config.yaml
arch: "mlp_mixer"
model: "image classifier"
image_size: 24
horizontal_flip: false
translate: 0.06
num_classes: [28, 5]
norm_position: "pre"
parallel_block: false
shared_expert: false
patch_size: [4, 4]
width: 256
eps: 1e-08
cautious_weight_decay: true
steps: 19200
warmup_steps: 380
Rows from block 3 of a small image classifier, named by matrix and row number. Rows with one number within an expert belong to one neuron, the router's apart. Each number is 200 + 20 x the weight over its row's rms, rounded and kept within 0 to 999. All counts start at 0.
Before each expert's rows are labels from the 100 images, of 14976, where the router gives the expert most weight on average: "responds to" is what is common among them; "peak on" is the class under the peak. Only what is clearly more common there than usual is listed. The data: made-up road signs on poles. In brackets: how many of the 100.
# router: router (model.blocks.3.mlp.router.weight, 16x256), inputs 86-171
# up: expert up (model.blocks.3.mlp.up, 16x64x256), inputs 86-171
# down: expert down (model.blocks.3.mlp.down, 16x256x64, transposed), outputs 86-171

# expert 3
responds to: square sign (98); yellow rim (27)
peak on: rim (30)
router.3,198,219,199,204,208,194,238,183,236,193,180,206,191,156,201,207,212,169,201,215,179,236,213,209,238,198,186,200,224,215,196,224,175,198,165,216,188,207,251,237,223,169,197,173,213,196,171,164,178,238,173,172,221,194,210,195,203,229,189,223,229,189,228,210,199,213,171,225,170,216,234,209,190,193,229,193,212,191,194,178,216,229,201,211,202,206
up.0,200,202,195,236,217,228,185,203,211,189,195,222,197,190,176,241,211,223,222,168,241,207,206,256,146,166,174,170,238,214,216,217,164,178,186,193,181,209,206,183,196,177,215,179,218,182,216,203,200,179,218,237,190,203,217,211,181,188,197,157,220,221,181,196,210,221,242,194,199,173,207,184,211,220,203,198,205,204,194,193,193,170,190,228,200,179
down.0,183,197,248,221,221,191,224,230,215,174,222,198,168,190,193,173,217,235,175,204,193,208,200,204,186,206,191,173,187,225,190,216,203,188,149,188,219,202,180,201,198,230,192,195,191,202,182,164,221,179,212,259,258,198,212,191,222,214,223,206,236,203,189,166,230,188,228,190,217,155,224,190,220,193,195,225,240,198,182,252,192,187,208,182,168,181
up.1,190,215,174,184,239,234,186,190,228,207,172,203,205,204,157,209,185,227,201,199,223,216,213,240,195,192,231,189,244,175,218,189,209,233,193,185,229,228,235,198,205,184,206,183,231,200,207,197,183,193,184,184,195,179,191,217,203,183,210,206,236,215,195,196,228,216,222,185,174,195,199,177,217,227,200,220,178,203,195,185,223,197,168,191,197,214
down.1,238,195,233,216,200,195,216,187,219,223,209,200,156,196,187,219,229,197,192,199,205,216,197,219,208,224,200,210,180,219,182,234,188,195,182,193,181,203,235,219,212,213,195,189,194,189,208,136,214,159,208,204,205,195,211,216,242,189,179,193,204,190,211,171,198,211,223,198,201,189,191,199,202,195,202,205,209,200,197,206,195,180,203,202,185,203
up.2,220,229,189,185,238,180,208,213,186,238,209,191,234,178,194,210,193,189,196,216,209,206,200,180,196,187,199,200,178,191,208,191,194,215,177,207,196,242,214,201,202,207,200,192,193,173,192,183,205,198,233,169,172,180,186,216,187,196,181,206,205,197,200,201,175,221,165,177,263,200,202,191,193,175,210,153,185,204,188,160,198,193,191,224,178,232
down.2,219,165,186,200,184,200,189,209,169,176,199,236,220,217,205,216,208,203,206,186,179,176,192,192,207,177,212,229,228,222,202,180,208,229,178,169,222,179,190,214,210,217,220,216,182,185,233,190,210,221,211,187,165,198,237,190,169,178,157,222,180,215,166,207,203,183,213,193,243,206,204,208,197,216,193,219,213,234,219,217,184,196,190,197,190,187
up.3,215,202,213,202,221,174,187,240,165,223,210,186,214,223,203,166,162,189,199,194,181,203,216,184,202,212,188,198,210,216,192,168,181,264,177,199,233,205,213,177,205,222,202,181,213,186,207,204,215,223,228,190,181,195,205,207,177,180,189,189,221,249,175,177,212,187,193,200,194,179,152,207,201,187,168,235,213,195,202,193,163,212,206,207,216,230
down.3,245,177,239,237,201,195,188,217,193,186,260,174,178,231,244,180,201,229,201,210,224,171,207,216,189,183,201,207,166,219,202,219,238,196,229,178,189,201,192,205,185,209,192,251,204,192,236,203,211,180,188,232,220,187,203,197,197,198,225,168,241,238,201,174,215,198,196,190,220,174,185,214,199,206,188,204,233,186,215,200,201,192,214,191,189,197
up.4,197,197,222,196,175,176,216,187,191,205,188,167,220,172,224,191,217,160,219,201,165,229,172,168,229,209,178,218,172,195,191,213,197,193,179,199,190,212,199,211,196,197,215,188,191,223,165,182,182,243,206,181,222,207,179,185,231,231,216,240,172,206,230,209,194,174,168,222,199,220,223,216,186,181,205,196,213,161,215,186,217,227,196,215,195,189
down.4,202,195,206,174,206,202,200,212,209,200,180,187,219,222,193,197,174,145,210,214,208,199,225,213,208,195,199,213,216,185,190,221,215,200,195,204,185,170,189,233,204,214,221,183,216,191,222,278,186,229,197,183,157,219,236,209,211,193,174,188,187,221,216,209,220,217,178,207,190,208,212,230,192,211,177,204,181,205,224,209,199,209,198,205,187,184
up.5,193,129,223,195,189,205,220,188,212,211,187,174,213,178,204,158,205,175,207,226,176,214,194,207,230,212,196,212,179,168,188,196,195,174,178,215,192,189,228,220,232,196,219,189,192,205,187,192,166,222,193,189,244,222,241,202,205,218,199,210,187,203,238,226,186,198,177,218,203,212,241,192,168,158,199,231,212,210,186,234,237,219,188,197,204,226
down.5,202,245,206,189,182,217,198,180,194,182,198,180,196,219,187,222,164,160,212,174,201,206,214,182,215,169,182,198,215,180,224,215,220,194,186,197,212,164,196,200,208,211,224,198,221,216,206,245,173,228,205,190,177,206,201,205,201,189,214,201,182,199,201,232,192,200,198,201,164,226,208,206,196,232,177,181,177,175,243,157,201,188,195,204,201,187
up.6,202,184,193,205,222,179,195,184,202,214,198,199,213,228,209,197,204,192,203,202,201,159,206,213,144,180,231,193,228,211,198,203,204,194,170,199,212,189,199,212,177,198,213,197,192,178,202,195,201,193,204,199,177,195,217,203,195,209,196,174,194,169,197,176,175,238,194,218,224,193,210,177,203,208,196,212,208,227,208,164,214,192,192,218,217,214
down.6,179,190,212,220,199,211,184,201,232,199,173,205,185,192,216,219,243,197,185,211,218,198,198,210,195,220,227,187,200,219,215,190,157,187,193,198,227,206,223,198,189,176,214,196,206,200,187,208,205,186,195,208,212,149,184,186,217,226,230,215,211,199,189,181,178,183,231,181,208,183,198,193,213,186,214,195,207,213,185,180,184,154,193,218,232,199
up.7,187,157,214,198,182,194,220,197,203,204,182,173,215,159,224,169,213,171,209,223,170,229,172,177,239,211,180,210,157,170,190,225,197,197,175,217,198,201,223,222,223,183,216,187,197,214,176,185,177,236,198,187,239,212,216,199,206,214,217,225,172,209,229,215,181,175,171,210,196,208,243,206,171,160,208,236,206,181,196,218,224,223,190,197,199,213
down.7,209,220,206,178,188,212,205,188,196,179,199,170,192,220,195,210,168,146,206,177,220,195,225,182,197,189,209,206,217,193,215,219,209,168,178,186,192,161,192,220,194,224,210,187,221,231,220,287,186,227,181,191,166,211,210,200,206,206,201,185,190,210,211,233,215,208,193,193,180,220,186,224,200,223,201,202,170,213,236,182,198,218,191,204,181,188
up.8,205,200,216,221,187,209,203,199,221,199,195,163,189,223,211,153,172,190,209,182,181,202,216,189,230,199,201,181,207,146,231,184,221,216,181,200,221,211,209,207,183,192,212,183,228,232,191,198,162,230,159,189,192,194,183,197,220,196,208,220,196,197,246,217,221,204,208,243,182,239,203,195,199,189,187,231,194,191,203,201,209,229,160,214,240,246
down.8,240,197,203,188,211,203,187,202,201,210,212,181,221,211,179,207,170,189,193,183,224,221,245,232,191,202,229,201,200,211,205,227,187,186,199,202,172,174,207,211,206,212,214,178,219,201,233,268,190,186,231,195,173,221,189,209,206,160,198,187,202,211,211,207,202,190,245,226,207,201,177,189,207,223,202,170,171,225,229,185,176,202,186,210,208,196

# expert 6
responds to: struck through (39)
peak on: face (47); rim (27)
router.6,179,218,136,186,180,213,226,192,203,191,191,202,197,195,207,225,197,205,209,203,193,171,180,220,165,194,191,213,195,200,191,222,165,183,228,199,231,164,203,161,184,227,210,222,201,219,229,215,211,189,186,182,215,188,187,196,176,203,191,196,171,192,149,206,188,196,220,198,216,195,193,205,229,200,190,180,203,144,185,188,200,206,205,163,227,188
up.0,221,205,208,221,221,200,195,203,199,210,215,187,157,250,182,201,181,179,187,157,237,198,201,198,195,168,204,179,247,223,229,188,211,199,195,208,180,215,211,196,189,220,204,212,215,197,222,230,186,204,195,245,182,223,225,169,183,168,205,192,194,223,207,180,201,226,230,196,211,195,203,202,193,222,194,188,224,228,189,223,177,185,195,175,192,223
down.0,225,216,185,217,195,217,220,194,179,200,195,180,213,188,195,183,198,176,201,231,220,216,215,167,204,212,238,218,218,229,196,170,166,189,210,181,183,206,203,225,227,201,182,198,194,176,205,199,205,211,191,184,171,209,189,160,163,199,190,207,198,223,212,200,162,212,193,164,219,166,223,206,186,172,194,263,192,178,213,211,214,202,227,177,223,196
up.1,170,174,180,192,201,171,226,200,228,203,177,178,216,197,219,188,226,197,206,196,203,179,176,188,177,187,200,221,177,164,152,239,194,231,194,202,226,207,191,206,182,195,206,195,188,187,172,190,174,184,183,191,244,213,161,188,203,220,180,222,180,149,199,230,212,199,203,197,209,205,247,250,224,193,217,211,206,185,220,201,213,200,212,220,228,191
down.1,194,210,204,196,190,160,207,212,200,226,202,187,179,175,175,226,203,201,173,206,172,200,181,193,192,201,196,153,195,216,184,207,228,221,204,190,211,209,183,213,187,203,185,206,180,218,190,150,191,214,207,179,218,187,183,221,222,189,199,184,222,211,192,174,233,165,201,211,243,171,195,197,233,220,207,161,178,162,207,214,192,240,219,224,221,179
up.2,208,189,211,164,212,203,232,200,200,239,188,178,223,184,198,226,227,213,178,187,168,215,172,178,205,181,219,188,185,184,231,209,195,193,210,214,188,214,206,226,212,179,199,194,236,175,201,171,178,190,204,205,226,194,228,233,213,223,195,210,209,181,186,227,210,197,181,194,219,241,188,187,191,175,194,185,215,203,169,208,237,188,193,239,193,206
down.2,206,236,217,232,200,203,194,195,186,168,182,188,215,224,204,202,186,188,170,200,228,185,190,216,194,200,232,196,226,187,200,198,189,187,204,173,190,217,193,213,191,192,210,211,195,194,208,184,211,197,182,186,149,177,192,177,192,192,195,181,171,189,210,191,140,233,220,185,214,170,209,222,204,196,158,239,235,187,209,182,209,191,243,181,204,218
up.3,200,209,190,198,196,196,197,205,192,187,190,227,188,174,183,173,187,199,188,226,198,188,222,189,195,249,183,237,177,222,203,196,178,209,210,195,204,215,217,187,219,221,207,212,179,190,223,187,185,209,169,206,227,204,229,205,181,195,181,178,233,188,156,177,219,204,195,223,176,207,178,169,216,226,223,187,186,166,186,188,182,206,189,156,219,224
down.3,207,184,207,216,180,208,180,204,216,174,202,210,199,185,200,218,230,164,210,205,243,175,207,212,193,214,156,243,216,212,223,224,191,163,218,200,194,198,240,181,187,218,220,194,221,202,175,202,217,197,169,206,219,211,192,192,219,195,185,219,203,199,193,201,229,203,187,198,190,187,219,205,204,237,229,154,225,183,215,210,189,185,219,229,189,225
up.4,192,223,200,188,217,211,190,199,219,205,213,191,222,171,205,236,175,205,224,194,170,224,214,213,193,169,195,189,238,235,208,203,185,209,177,220,191,202,231,200,237,200,193,190,214,189,201,183,197,221,214,196,182,203,223,218,197,183,184,194,217,237,176,216,203,192,167,199,204,189,190,205,180,182,204,232,209,188,198,186,200,221,183,230,183,211
down.4,196,228,212,228,239,203,170,172,194,215,180,200,214,192,198,209,181,175,186,195,209,228,177,218,181,222,221,192,230,214,199,185,198,190,193,175,210,207,233,224,163,190,203,208,202,176,175,203,204,224,202,153,174,209,164,189,172,210,183,188,178,211,192,197,130,206,225,187,210,175,232,209,202,218,158,249,213,192,192,187,200,175,268,189,201,225
up.5,188,201,206,212,202,196,185,240,207,228,188,200,236,213,180,177,167,197,209,206,208,212,168,218,211,186,217,199,198,194,206,224,192,163,178,218,186,146,176,188,199,209,180,208,234,196,188,195,179,234,232,172,166,180,203,221,205,178,170,175,231,175,205,225,183,185,210,206,182,202,193,189,215,204,237,244,165,229,213,180,216,172,200,203,237,234
down.5,198,212,207,199,223,177,179,176,173,216,195,179,176,201,206,209,202,158,198,187,222,183,173,181,195,204,219,192,183,228,185,183,182,182,207,222,210,255,219,202,215,225,160,188,212,223,205,197,208,206,232,144,158,181,235,211,200,194,186,205,150,210,177,193,186,193,213,204,177,223,223,183,206,215,185,202,229,184,216,171,216,186,226,178,209,225
up.6,216,225,224,183,197,184,143,228,175,189,181,200,193,175,192,220,183,229,203,227,210,255,206,244,205,204,206,208,188,196,221,166,176,219,219,210,186,239,218,202,221,199,209,210,220,194,188,165,192,199,216,190,172,210,237,232,217,215,170,221,220,228,202,233,221,187,216,224,193,204,196,193,191,221,218,193,179,186,213,187,189,205,211,190,210,185
down.6,202,226,199,198,218,217,178,189,170,180,200,181,191,210,177,216,191,183,178,179,193,213,184,209,181,198,239,152,243,224,214,192,186,196,200,160,198,201,218,259,203,240,197,207,199,160,212,208,175,210,210,188,170,172,173,183,204,204,177,181,166,191,194,191,189,195,250,173,220,182,218,206,197,180,191,215,179,198,192,193,182,180,240,216,177,192
up.7,219,178,216,188,194,198,195,222,213,193,204,165,201,235,200,169,188,207,226,199,234,211,219,196,214,225,194,214,202,186,172,198,174,184,182,226,179,196,199,244,206,201,194,195,216,214,157,191,191,206,181,211,193,196,206,207,239,199,204,192,210,156,233,201,214,239,214,248,201,212,213,193,193,204,189,214,189,180,222,197,189,196,192,213,189,189
down.7,170,225,185,215,240,190,226,198,194,196,200,179,199,195,202,205,208,209,238,211,213,193,229,178,183,249,237,205,204,193,182,213,222,184,192,171,173,218,196,213,172,187,217,214,225,166,196,179,174,179,165,193,190,194,180,178,205,219,211,177,176,183,212,199,198,163,191,215,191,171,207,231,211,191,175,237,197,168,215,231,225,189,190,207,198,197
up.8,201,194,232,201,172,200,217,216,189,202,172,163,199,198,224,205,215,157,209,204,188,234,165,173,199,213,172,175,193,189,197,204,187,221,191,187,242,159,190,179,198,195,194,186,199,227,191,206,212,199,221,208,217,229,197,213,180,198,209,218,163,219,214,219,172,180,209,176,209,173,201,219,222,148,157,235,204,182,207,201,179,251,205,208,212,185
down.8,209,168,175,193,228,172,233,178,212,200,186,173,176,215,193,202,188,234,167,224,178,188,172,195,214,200,237,207,205,172,239,169,217,207,209,222,222,172,192,170,216,205,177,197,204,230,231,222,217,223,232,200,215,222,224,200,221,216,188,180,181,199,201,186,160,183,174,197,201,229,176,195,214,216,201,187,198,226,178,174,199,234,160,189,206,218

# expert 7
responds to: hexagon sign (55)
peak on: face (75)
router.7,162,196,202,222,212,178,223,191,243,170,203,218,159,200,188,216,211,220,220,178,216,216,185,199,206,209,195,162,227,209,170,250,176,228,206,206,211,205,229,198,199,206,211,180,209,214,208,214,186,171,227,223,237,242,211,193,165,206,175,183,210,217,177,188,197,201,179,205,180,155,202,192,233,205,155,226,238,224,184,196,187,228,214,209,185,196
up.0,208,196,217,220,155,241,197,220,173,168,220,202,194,227,202,225,200,187,198,165,187,200,195,211,191,221,184,201,189,205,170,212,159,197,189,180,209,182,182,219,164,175,225,190,236,183,201,201,215,178,185,212,201,205,182,159,235,178,241,230,168,183,231,183,227,205,243,202,183,212,187,215,138,169,179,191,200,180,207,187,181,189,208,220,197,191
down.0,213,189,164,221,140,198,190,202,226,204,207,240,183,222,200,212,201,227,196,178,241,150,220,215,218,214,211,211,195,194,183,155,180,199,185,198,182,197,171,206,210,192,260,217,208,212,228,233,206,179,210,179,208,200,216,176,215,205,220,175,194,175,202,213,208,195,225,204,209,190,178,207,210,191,187,174,195,195,188,159,197,193,177,246,189,213
up.1,194,219,194,192,175,198,186,200,189,172,164,191,263,218,229,188,193,162,235,215,192,224,180,199,228,206,173,182,209,190,180,178,219,211,196,183,220,157,188,191,183,203,187,222,188,182,196,198,182,200,192,190,147,198,211,219,188,183,197,200,202,209,205,227,187,200,206,214,235,190,198,230,196,173,181,213,208,219,214,209,189,189,202,241,190,189
down.1,179,187,184,184,191,204,184,205,218,226,190,223,161,206,211,194,160,246,192,173,197,229,228,202,203,177,238,181,221,177,199,174,211,242,245,206,201,211,156,190,189,233,206,218,214,203,247,231,187,202,228,193,168,224,178,175,194,197,206,206,195,230,167,213,193,216,197,210,176,210,189,213,229,175,224,172,186,199,190,228,227,206,186,208,207,155
up.2,207,184,208,197,199,202,183,186,177,195,168,228,232,213,203,167,187,184,231,201,181,194,228,213,239,192,221,209,213,226,183,210,170,162,182,214,175,194,196,224,163,225,182,178,204,173,197,179,186,217,220,197,209,200,206,201,215,205,207,179,188,175,210,232,187,213,200,241,206,203,208,225,161,177,205,199,179,207,176,172,184,169,193,199,233,234
down.2,200,171,178,173,162,211,198,208,237,242,222,193,146,216,196,224,165,245,197,179,211,192,176,207,217,211,217,178,238,156,171,189,199,222,226,191,184,175,192,188,182,206,213,200,212,218,225,182,178,187,211,201,151,192,179,187,194,195,201,225,198,219,219,221,217,194,216,229,174,187,195,246,203,188,163,184,202,195,196,216,179,222,188,209,202,158
up.3,191,226,191,216,216,197,172,238,224,224,199,163,199,191,201,217,207,197,199,194,204,241,207,205,183,186,194,196,221,207,221,191,189,205,189,194,187,216,233,199,211,206,197,175,230,197,162,171,211,199,230,187,214,219,193,232,196,188,186,205,242,201,183,208,189,200,183,165,177,172,223,208,230,231,241,217,211,181,217,172,216,205,177,187,167,183
down.3,187,165,210,206,224,207,211,205,220,175,196,205,214,232,184,211,209,213,191,198,171,213,204,173,148,196,189,234,197,170,184,236,197,196,182,184,241,215,243,202,217,180,238,207,205,204,199,189,210,153,207,221,234,232,214,179,222,192,220,201,202,202,219,211,204,227,209,205,204,221,202,179,196,191,207,179,177,208,195,200,209,213,171,213,198,183
up.4,181,174,184,187,197,201,220,175,204,195,176,174,197,211,186,215,210,213,204,178,175,195,164,176,182,166,238,183,206,200,220,210,188,200,174,215,216,191,190,199,206,230,198,200,204,206,213,225,205,179,252,193,183,194,206,171,185,204,221,199,194,202,217,176,179,173,231,175,185,165,193,202,217,200,175,208,188,223,199,158,202,199,231,192,276,197
down.4,205,186,184,178,213,232,209,224,204,213,215,196,176,214,199,204,154,219,166,168,240,203,185,185,187,221,177,228,177,178,207,199,256,168,212,219,208,192,175,169,193,192,211,227,246,208,236,190,214,141,156,229,226,219,172,193,179,194,208,187,205,170,187,192,227,205,247,211,179,229,173,200,202,161,207,182,200,186,210,229,212,201,217,187,212,200
up.5,205,214,212,224,192,219,189,204,192,218,210,209,194,203,200,193,222,193,215,175,212,203,231,217,227,188,216,198,199,162,227,207,208,185,179,216,182,175,204,221,222,213,189,218,217,202,195,205,181,214,201,148,120,167,229,233,230,204,198,208,218,212,214,194,218,232,199,214,185,235,213,184,182,210,225,223,210,198,196,189,225,188,172,230,233,205
down.5,199,196,192,166,188,209,182,195,229,242,198,221,170,196,175,234,161,230,205,198,211,206,193,218,216,203,210,202,232,159,183,166,192,232,226,163,201,181,189,186,164,216,203,212,200,226,229,200,176,193,230,186,166,210,180,188,208,220,186,247,183,199,226,221,207,183,217,236,193,198,199,227,193,186,175,195,183,194,192,198,190,219,194,209,204,162
up.6,219,173,192,170,190,209,173,180,175,193,170,191,214,194,215,194,196,211,173,185,214,216,196,198,204,207,227,211,171,198,199,185,222,171,206,204,207,184,211,196,180,214,194,213,201,189,186,221,196,207,186,184,195,162,202,208,213,191,208,220,203,206,216,207,190,189,223,229,207,221,227,200,176,181,220,159,188,165,202,173,186,159,166,153,244,193
down.6,194,167,194,180,174,213,192,191,229,254,219,217,149,199,183,217,168,236,181,190,204,195,195,218,226,208,196,197,216,156,190,183,186,246,216,179,203,181,187,193,181,226,201,197,213,217,230,204,186,184,218,192,161,210,181,180,203,215,193,236,179,224,207,218,205,211,200,233,179,203,194,231,185,171,150,182,199,190,191,206,203,210,184,192,204,147
up.7,167,188,177,188,209,201,228,149,222,166,178,205,185,205,180,210,195,220,203,166,218,173,197,207,177,173,223,191,224,187,239,202,195,193,214,185,186,210,224,168,171,236,203,185,221,202,219,227,199,178,186,202,190,192,201,172,182,211,198,177,199,227,210,172,207,197,236,185,214,184,211,184,218,226,172,234,208,194,181,184,186,188,237,181,251,201
down.7,213,180,188,203,214,192,200,236,191,157,200,206,212,200,211,159,177,215,206,217,248,205,206,161,207,169,197,220,167,208,191,223,215,175,197,234,210,207,190,199,207,168,237,203,197,189,200,213,217,172,180,209,206,223,190,192,200,207,200,215,190,186,184,207,204,197,230,222,194,198,200,198,175,213,245,172,201,191,222,231,198,187,207,196,219,168
up.8,201,205,197,168,209,192,197,211,202,247,196,217,215,193,186,209,208,188,219,187,194,192,221,249,213,178,221,176,192,186,228,205,195,172,173,216,175,209,189,247,216,203,232,183,219,164,209,201,189,213,231,165,158,166,237,228,222,227,211,190,216,179,231,210,161,216,190,236,214,213,191,184,191,210,234,178,193,214,181,164,215,209,184,206,249,214
down.8,194,155,179,181,175,165,200,234,214,212,199,201,161,205,202,222,210,202,151,205,223,221,212,178,189,206,193,211,188,196,188,206,200,218,184,232,238,171,215,194,220,202,179,215,190,202,201,193,202,187,233,208,171,204,189,192,239,254,176,223,200,216,200,157,208,208,166,204,154,192,190,142,199,194,201,202,195,202,172,222,173,214,204,184,227,183

# expert 1
responds to: pentagon sign (53)
peak on: face (48)
router.1,187,195,173,185,198,183,220,191,204,223,183,181,201,204,216,192,218,254,168,199,197,215,162,183,198,195,168,211,173,197,186,227,221,216,205,173,202,196,210,153,170,198,170,205,189,239,226,203,221,163,198,198,192,177,202,208,198,186,207,204,204,203,216,179,210,163,227,188,233,177,226,182,246,208,179,191,235,179,182,257,203,199,208,242,180,193
up.0,212,252,190,172,191,215,166,226,204,194,215,234,204,186,194,202,186,197,208,198,200,225,189,197,189,197,206,167,201,207,200,190,136,229,200,187,221,207,218,220,206,178,203,176,189,195,190,191,217,217,185,192,173,187,221,219,201,210,196,206,183,199,210,209,230,182,226,213,205,231,223,206,190,190,193,181,192,182,195,157,195,217,216,224,233,213
down.0,192,201,226,200,198,186,164,182,169,217,174,198,198,173,200,198,230,191,197,214,192,193,210,193,215,186,190,189,201,202,212,212,243,210,205,180,205,149,236,200,188,212,187,188,226,208,189,178,212,220,186,171,168,168,185,179,230,200,213,196,181,170,175,168,231,206,230,180,184,177,178,199,218,203,209,205,237,209,168,209,213,192,215,199,184,217
up.1,220,230,205,223,210,202,219,193,209,214,242,178,215,210,211,175,196,184,206,184,204,201,167,166,210,179,164,190,205,220,179,214,224,179,212,211,182,192,191,197,195,202,212,214,191,186,198,186,195,220,183,216,207,183,168,179,186,212,200,188,214,199,195,158,227,213,150,186,208,177,217,180,227,208,191,188,219,192,208,219,219,193,214,235,191,213
down.1,141,168,220,218,217,157,210,200,217,186,179,188,193,219,171,210,205,191,201,240,204,228,179,205,183,207,192,169,221,205,191,197,230,191,228,220,211,178,252,185,188,181,194,177,216,215,181,205,169,218,176,212,226,221,240,181,217,201,217,171,203,206,153,200,176,243,201,217,211,183,196,201,189,220,179,203,193,180,191,202,205,216,250,209,178,169
up.2,208,178,204,203,191,192,208,202,193,204,208,222,192,169,188,208,207,193,183,232,191,252,193,199,208,177,209,191,171,193,168,220,171,211,211,203,222,207,185,173,211,205,210,205,198,202,196,189,221,198,247,180,241,203,194,220,174,215,199,206,218,211,166,196,190,200,168,191,189,178,227,204,235,213,205,181,221,204,198,186,195,249,195,177,221,193
down.2,161,197,203,194,215,179,170,209,172,196,189,205,203,203,193,216,232,222,194,208,214,225,195,185,224,177,203,196,192,175,207,207,236,220,210,184,181,155,216,206,189,175,196,198,204,206,173,167,204,216,227,144,171,181,199,182,189,203,200,176,195,191,166,178,207,220,189,182,179,219,213,209,199,227,184,209,239,190,204,206,244,213,221,185,170,216
up.3,205,215,157,184,204,211,187,198,156,222,188,205,209,207,193,216,187,204,191,206,192,206,169,177,181,181,211,210,228,213,181,198,238,205,193,200,204,151,230,181,196,217,191,216,179,202,217,205,189,211,200,180,168,162,205,198,179,180,214,193,161,207,179,186,196,176,172,192,202,191,208,203,207,194,192,214,198,213,194,200,185,175,222,188,201,187
down.3,186,165,209,193,213,162,192,169,203,216,214,183,191,187,195,169,232,212,183,226,180,208,197,182,208,233,197,217,161,181,206,211,197,176,183,201,207,181,191,225,227,218,179,204,205,185,188,196,152,192,201,196,192,194,206,232,213,242,181,217,224,188,167,174,189,211,193,158,192,202,191,187,198,226,220,226,206,208,234,213,227,197,229,230,212,176
up.4,191,193,214,207,218,199,216,199,202,219,207,195,223,173,199,216,191,191,170,202,173,166,175,159,202,180,231,212,177,172,253,211,179,191,198,211,186,214,196,206,191,231,174,215,179,195,212,221,197,196,190,189,222,192,234,189,193,189,192,208,172,203,226,203,185,186,207,211,200,214,193,145,182,220,171,198,192,191,172,211,240,212,203,215,186,226
down.4,198,190,209,173,166,236,207,224,210,181,184,194,175,186,216,200,170,209,208,217,243,179,224,183,241,201,205,173,203,205,213,196,197,213,219,185,194,182,176,211,184,167,200,178,195,193,205,192,196,206,209,250,214,215,160,209,213,186,213,198,184,188,248,212,202,172,213,194,205,207,170,243,227,214,191,161,186,189,167,186,198,178,187,176,201,216
up.5,211,222,198,203,197,212,181,204,176,214,205,221,167,213,200,190,198,189,209,197,185,209,180,193,181,198,225,184,209,232,178,199,180,235,198,201,209,212,195,190,165,188,212,187,164,198,223,228,219,222,214,200,176,198,198,182,211,178,240,207,150,225,219,187,194,186,215,161,196,179,194,196,240,178,178,190,210,211,205,188,168,207,216,183,226,217
down.5,190,219,234,192,187,194,152,190,171,208,182,230,188,191,191,210,247,192,208,197,188,201,204,218,189,215,175,180,221,186,221,190,234,224,185,192,178,161,221,208,183,197,185,195,205,208,173,174,186,203,219,152,149,206,180,186,201,206,193,217,197,171,172,180,210,220,204,195,170,242,194,177,203,237,205,171,236,187,178,203,202,209,208,189,203,190
up.6,148,206,188,202,227,176,210,203,189,211,182,206,230,193,192,196,220,175,207,256,207,195,181,174,187,212,190,217,194,211,173,222,226,230,205,220,223,201,215,197,215,198,199,222,187,194,184,190,191,231,212,190,166,226,191,182,203,202,197,193,181,181,178,190,197,204,171,193,195,179,239,200,205,210,219,180,200,216,216,188,228,201,194,211,206,195
down.6,208,191,214,209,180,194,181,159,223,166,234,201,227,173,167,169,209,195,214,204,166,214,187,188,216,210,185,211,178,184,206,221,197,200,189,163,188,135,216,222,221,228,205,214,217,198,178,219,189,190,211,171,163,188,209,198,195,230,202,185,231,214,174,157,182,222,204,142,189,184,198,180,196,227,243,183,191,184,245,189,220,222,220,232,211,169
up.7,221,215,210,182,195,236,195,226,200,175,198,231,173,204,181,190,167,208,185,190,236,222,188,177,226,192,179,172,234,229,194,193,186,212,177,201,206,208,214,196,149,191,191,204,193,213,220,221,207,234,171,218,211,226,228,184,211,201,195,219,179,190,211,185,228,177,185,257,179,218,173,173,184,185,181,199,197,219,187,203,192,220,213,206,187,223
down.7,203,199,187,225,187,217,186,194,164,195,198,198,222,230,208,202,213,226,180,191,149,179,201,196,206,186,214,187,237,184,219,223,211,212,206,175,196,168,228,182,163,201,198,209,181,240,191,185,189,192,213,161,208,190,162,165,185,188,192,212,158,205,179,203,226,195,216,224,193,234,220,219,203,208,167,171,220,195,176,194,195,189,195,202,182,213
up.8,205,213,215,207,179,217,191,185,180,204,220,199,183,200,194,169,214,221,170,191,146,206,223,187,171,215,214,210,221,213,160,212,180,215,204,212,218,193,157,191,190,182,204,181,178,211,188,197,212,204,189,208,215,188,204,217,203,219,225,195,211,190,206,187,182,207,225,178,168,203,174,204,212,209,187,177,179,197,218,181,173,226,214,167,217,190
down.8,183,213,201,189,220,188,166,172,182,207,173,204,207,189,195,218,232,205,223,200,193,223,199,201,216,196,182,187,186,196,215,189,226,210,204,191,201,169,226,195,206,181,195,193,221,191,169,177,194,224,207,151,153,180,206,180,195,217,204,199,199,194,170,193,204,218,183,168,184,229,233,194,195,214,181,181,253,217,205,227,229,238,227,196,182,200